config.yaml
kernel_size: 31
lr: 0.0054
orthogonalizer: "newton_schulz_5"
Rows from block 6 of a small audio frame classifier, named by matrix and row number. Rows with one number belong to one neuron. Each number is 200 + 40 x the weight over its row's rms, rounded and kept within 0 to 999. All counts start at 0.
After each neuron's rows are labels from the 100 clips, of 14976, where the neuron reaches its largest size: "peak on" is the class under the peak. Only what is clearly more common there than usual is listed. The data: single English nouns, adjectives and verbs, spoken by a formant synthesiser in many voices.
# gate: first MLP gate (model.blocks.6.ff1.gate.weight, 640x160), inputs 0-159
# fc1: first MLP up (model.blocks.6.ff1.fc1.weight, 640x160), inputs 0-159
# fc2: first MLP down (model.blocks.6.ff1.fc2.weight, 160x640, transposed), outputs 0-159

gate.535,151,235,131,220,167,259,178,199,139,160,178,184,225,212,235,199,193,186,222,157,134,254,185,215,241,160,207,153,101,227,273,150,190,266,212,254,243,268,219,190,189,202,199,221,136,172,199,255,206,192,303,151,172,198,191,173,203,139,92,218,160,180,216,230,224,190,201,224,199,203,187,264,209,227,242,207,245,179,217,220,145,154,197,257,271,175,177,148,238,186,206,149,261,242,161,186,217,162,254,200,225,201,226,197,226,204,232,161,186,184,117,198,264,222,187,184,230,192,197,178,199,220,165,226,171,205,186,159,173,193,122,143,228,250,235,226,244,126,294,202,92,183,265,168,199,167,151,206,216,210,216,204,277,181,217,199,322,175,214,219
fc1.535,149,248,126,148,190,243,177,232,156,149,153,213,278,163,250,195,210,185,215,165,152,265,185,259,220,136,152,172,132,272,220,160,182,267,248,206,164,187,216,263,183,179,144,247,133,175,188,259,202,152,264,151,146,203,186,195,197,169,103,241,176,205,232,199,246,185,213,139,218,171,204,236,200,200,239,183,273,165,206,210,177,204,225,299,250,210,209,183,249,219,159,181,240,187,178,203,223,152,197,166,231,174,227,183,234,101,226,137,252,202,124,239,234,221,227,204,245,214,222,192,170,193,181,243,195,218,167,186,177,221,184,153,221,253,239,225,220,187,253,219,95,208,239,176,201,136,139,230,224,226,213,204,282,237,198,224,295,149,203,174
fc2.535,134,204,138,279,190,157,169,195,252,157,202,218,222,163,240,191,213,180,142,200,192,252,223,174,197,220,224,241,264,191,146,208,213,214,217,243,226,275,192,163,164,282,169,210,185,219,166,201,166,221,269,150,201,225,150,279,233,260,147,173,135,235,198,220,185,235,155,186,252,166,180,246,166,236,174,291,158,233,248,194,182,138,236,202,240,234,201,223,178,124,174,212,238,203,273,183,182,262,127,144,229,190,220,210,190,202,215,246,264,257,127,213,254,269,200,125,192,120,101,177,181,134,208,254,224,227,203,205,144,202,192,129,255,219,202,172,195,154,210,216,216,190,128,207,171,187,145,284,195,189,198,251,187,237,179,143,194,192,231,180
peak on: /s/

gate.29,172,224,190,186,185,163,189,184,133,168,128,203,178,274,222,248,197,166,187,234,252,192,206,186,214,151,158,182,185,250,218,171,196,182,268,149,217,224,170,234,232,226,162,165,229,178,129,133,196,240,209,172,331,297,186,205,237,195,181,312,181,227,266,167,220,195,170,159,224,260,201,246,218,173,226,253,157,168,227,153,219,268,175,300,218,178,240,220,137,212,183,180,159,214,191,232,179,196,140,134,220,194,206,202,170,242,209,102,203,166,152,232,234,231,181,233,154,206,217,227,177,182,196,233,199,192,254,163,149,186,208,175,177,163,161,222,186,147,246,212,168,200,231,153,179,137,220,147,146,249,173,154,275,270,234,191,285,264,158,166
fc1.29,222,234,238,173,265,221,174,246,256,231,286,141,187,162,172,184,198,264,180,158,128,150,187,200,168,222,213,217,231,143,200,217,193,203,168,262,179,146,228,175,134,210,254,168,122,227,290,215,198,164,223,217,98,139,201,197,186,202,154,116,239,165,170,257,150,174,233,241,143,150,243,163,181,222,115,142,226,240,206,250,210,170,189,92,185,246,176,247,252,194,195,197,239,204,221,169,197,188,186,227,237,206,206,256,264,160,188,237,240,234,235,188,179,174,199,238,260,248,227,174,177,184,190,177,199,211,142,237,253,211,208,239,214,192,206,181,234,277,138,240,219,210,144,257,199,272,172,216,259,181,181,216,123,132,180,230,145,170,247,207
fc2.29,240,225,210,254,216,230,255,215,222,212,122,198,270,223,210,192,218,220,184,203,180,164,198,166,144,251,260,165,199,202,283,183,168,165,247,184,172,153,127,209,172,116,237,195,187,234,235,251,216,223,120,246,172,142,200,187,174,206,216,150,147,201,184,205,185,178,252,194,131,243,285,197,207,152,250,198,196,157,242,236,193,201,150,223,139,177,186,228,220,237,153,245,144,229,224,218,160,249,131,221,178,106,168,213,78,298,187,247,104,236,217,241,217,178,210,182,255,235,195,183,211,212,223,194,181,172,133,195,227,220,229,193,133,193,195,216,229,248,204,249,257,170,195,123,266,205,145,215,231,179,236,169,151,203,190,218,233,205,285,245
peak on: /s/

gate.260,148,235,180,233,232,259,219,164,191,213,101,222,159,198,214,156,245,115,241,163,126,262,220,307,136,205,173,183,227,184,170,224,229,195,193,191,156,235,219,229,192,276,215,180,194,202,139,214,202,219,231,232,187,227,180,223,221,197,136,243,212,211,175,131,235,226,152,187,194,208,187,269,217,231,178,246,246,188,182,141,136,195,206,211,257,170,183,290,202,192,264,176,188,260,195,205,273,202,270,214,271,240,212,186,186,187,232,182,247,123,217,232,184,160,210,142,239,230,205,131,198,258,216,304,190,131,136,181,201,269,173,109,223,228,219,192,255,173,163,185,253,202,192,205,199,178,182,183,144,124,175,127,208,239,176,191,168,263,221,197
fc1.260,262,206,232,178,171,139,213,208,187,202,238,167,279,182,181,247,142,290,103,277,231,96,161,110,217,155,289,208,243,166,264,157,228,165,195,173,220,168,190,266,190,101,184,208,204,226,233,152,243,162,165,166,205,188,205,148,155,223,233,212,173,175,183,261,172,198,210,189,233,233,166,143,204,238,235,169,113,205,224,252,211,197,177,182,159,217,233,150,222,216,184,209,229,119,191,149,156,186,158,189,138,254,204,217,183,169,170,197,150,215,219,205,219,206,187,286,187,153,240,280,155,135,221,147,254,226,267,225,191,174,201,228,131,196,209,243,174,251,190,186,183,226,282,189,213,239,183,209,247,241,156,221,196,155,230,209,230,169,208,192
fc2.260,188,206,180,157,201,235,189,229,218,240,247,197,229,256,208,215,171,225,215,211,252,137,216,199,206,189,255,259,173,147,206,143,172,223,201,211,227,207,176,281,201,218,229,157,155,161,277,203,235,170,173,194,217,203,149,93,249,179,149,109,160,238,266,237,177,220,235,165,234,126,192,176,246,202,161,171,161,117,223,211,272,208,198,176,169,123,237,165,197,221,166,188,147,118,182,247,173,228,217,182,223,203,176,312,223,162,217,216,214,138,191,213,268,143,188,291,241,253,197,246,200,198,276,156,200,208,159,250,275,270,270,221,178,160,142,188,156,194,153,213,233,236,211,179,184,220,159,207,201,209,147,206,250,199,205,217,110,185,159,162
peak on: /s/

gate.253,174,289,180,177,179,201,205,151,181,225,191,271,163,270,210,179,173,214,180,169,185,191,179,235,225,199,182,182,174,233,175,130,169,263,258,131,155,214,199,219,167,244,206,193,179,178,206,202,194,222,187,179,248,228,197,234,282,221,200,280,226,203,212,204,205,228,178,151,206,205,205,305,196,154,196,230,256,182,177,169,173,196,173,284,247,197,234,139,217,138,176,196,196,248,132,181,190,120,206,218,298,283,259,224,184,146,112,209,160,190,159,217,212,164,165,121,152,167,170,224,198,230,175,196,169,224,268,213,160,267,160,116,237,193,165,193,163,158,162,232,160,158,209,167,278,171,110,247,189,205,227,187,260,204,238,206,191,242,252,294
fc1.253,202,110,214,247,161,184,189,246,235,197,234,164,215,129,196,227,206,195,225,198,163,164,211,176,212,200,218,231,229,191,239,276,248,149,188,278,252,193,205,167,222,159,220,180,225,207,183,163,196,158,217,260,102,142,235,189,164,185,151,141,181,192,173,222,212,168,231,286,203,163,185,90,251,222,222,172,151,214,233,227,200,222,258,71,189,223,191,263,189,232,205,227,203,197,284,202,211,256,217,201,108,142,104,203,183,218,256,176,248,226,237,160,185,193,224,280,191,208,238,177,208,155,241,213,221,163,153,196,248,147,240,286,212,195,257,195,240,229,229,171,249,218,184,225,160,229,271,173,217,167,175,208,170,179,220,183,211,152,127,132
fc2.253,235,177,213,261,190,183,238,227,177,213,209,167,179,225,202,194,143,171,164,236,178,161,201,232,216,232,244,200,129,168,295,257,267,175,223,208,163,208,165,170,142,190,210,157,228,244,264,200,182,167,106,257,183,281,198,134,198,211,169,144,221,188,213,178,258,178,112,196,186,236,203,178,239,188,220,168,252,211,186,210,224,192,152,217,94,174,184,258,252,281,154,228,150,200,150,148,150,228,208,175,195,189,166,162,145,290,236,214,140,239,204,227,166,192,182,256,215,283,256,199,181,170,226,195,163,198,139,176,278,206,253,252,192,218,157,202,232,233,263,142,283,196,190,165,156,284,238,146,160,175,194,165,184,236,199,202,186,159,191,262
peak on: /s/

gate.564,245,212,193,202,157,228,135,267,184,248,234,115,220,174,158,180,162,199,148,168,210,213,264,224,241,167,266,213,213,202,204,235,183,196,228,190,152,201,166,212,175,146,235,129,166,174,172,217,163,156,153,304,130,246,170,175,227,189,173,175,214,155,205,182,189,185,218,227,141,222,271,157,153,134,268,173,198,158,169,150,289,296,140,203,207,204,215,210,178,210,214,332,207,297,163,150,239,200,247,272,209,146,167,176,220,125,179,247,131,185,241,211,165,229,188,272,180,153,179,233,175,158,133,188,183,171,221,183,194,260,253,186,201,185,188,177,200,222,236,267,216,165,188,243,258,198,196,217,185,226,166,222,184,211,168,200,262,211,175,239
fc1.564,263,206,152,182,154,205,159,242,177,217,233,173,170,151,222,134,181,215,176,182,184,215,216,226,182,176,226,131,169,183,203,190,193,194,264,192,197,213,204,189,150,168,213,141,155,194,189,223,133,208,144,270,93,221,151,112,199,219,184,255,251,155,217,210,162,230,230,237,121,215,300,140,126,174,264,153,216,129,180,156,252,286,188,205,228,212,190,268,163,173,252,287,198,266,195,178,249,209,224,273,221,186,165,157,251,129,235,221,125,204,207,212,176,224,206,268,224,169,215,247,115,238,188,213,171,180,229,245,129,220,234,201,265,181,169,189,199,231,233,265,231,200,223,226,220,193,187,201,175,178,210,209,156,169,152,261,255,160,190,213
fc2.564,167,210,134,193,202,177,186,215,233,200,147,255,208,152,153,182,181,200,123,197,115,195,207,210,117,164,244,217,170,137,157,223,270,198,193,199,249,204,213,234,111,209,257,216,161,215,243,240,172,200,221,230,265,255,186,178,222,248,167,221,214,224,227,237,170,169,165,123,206,146,277,210,159,173,186,159,257,213,184,205,205,246,243,210,236,247,241,203,177,203,235,278,215,295,157,148,238,200,247,254,246,123,202,151,189,217,165,230,74,154,165,155,221,238,161,239,180,195,177,172,220,231,174,167,160,254,222,136,198,202,172,150,291,176,190,189,232,201,220,207,214,246,131,197,206,176,234,160,142,157,221,242,211,256,201,216,256,279,178,241
peak on: /dʒ/

gate.255,210,225,200,155,156,183,223,196,138,237,175,201,161,226,177,196,184,127,169,203,191,196,179,212,194,113,162,261,221,144,220,148,166,218,225,189,161,158,231,192,194,174,205,184,184,210,163,134,243,257,132,203,233,215,250,282,225,276,213,234,161,212,253,258,172,311,222,206,253,176,246,253,168,195,150,188,201,173,204,219,197,213,209,213,193,127,215,239,188,176,218,196,207,242,243,244,174,170,240,144,227,195,269,232,189,208,132,217,195,171,292,163,275,108,184,171,135,164,238,163,172,254,197,234,237,244,199,158,153,248,179,197,193,259,174,263,155,249,131,215,166,172,232,206,187,215,255,155,221,210,132,265,255,168,165,116,181,259,278,214
fc1.255,210,220,219,152,182,185,233,190,114,250,186,195,141,230,188,214,173,129,179,218,168,217,172,205,209,112,173,241,228,155,204,136,188,216,210,188,161,171,234,187,181,165,228,196,162,201,190,138,205,248,162,197,210,198,236,300,212,277,212,218,148,197,266,246,189,289,263,227,232,165,271,249,128,198,137,194,211,208,208,199,170,209,221,239,188,127,199,206,177,183,245,173,194,226,251,237,167,175,237,123,202,191,278,252,181,214,144,229,172,168,260,178,294,123,177,160,140,175,250,161,193,250,199,238,247,246,195,183,150,225,167,177,164,294,171,232,157,257,148,213,171,182,238,209,201,184,257,191,229,198,156,250,220,149,190,116,201,255,276,243
fc2.255,116,209,166,142,145,192,145,185,226,176,220,185,197,227,229,226,218,227,218,237,207,182,242,258,171,179,154,244,238,202,246,173,192,207,212,206,255,248,262,184,185,318,240,196,206,127,200,181,245,254,179,174,220,170,248,207,155,172,201,256,187,270,130,232,195,227,227,168,223,162,211,215,198,187,179,188,218,204,227,186,220,188,248,241,247,172,202,250,228,146,185,200,207,270,204,268,177,238,162,201,184,196,194,218,296,191,178,126,224,211,240,145,201,189,171,129,228,261,172,198,116,246,200,144,215,173,272,177,215,262,144,165,232,198,164,151,193,175,176,273,168,91,161,215,202,166,143,166,226,131,262,257,268,163,120,210,190,139,179,139
peak on: /s/; /θ/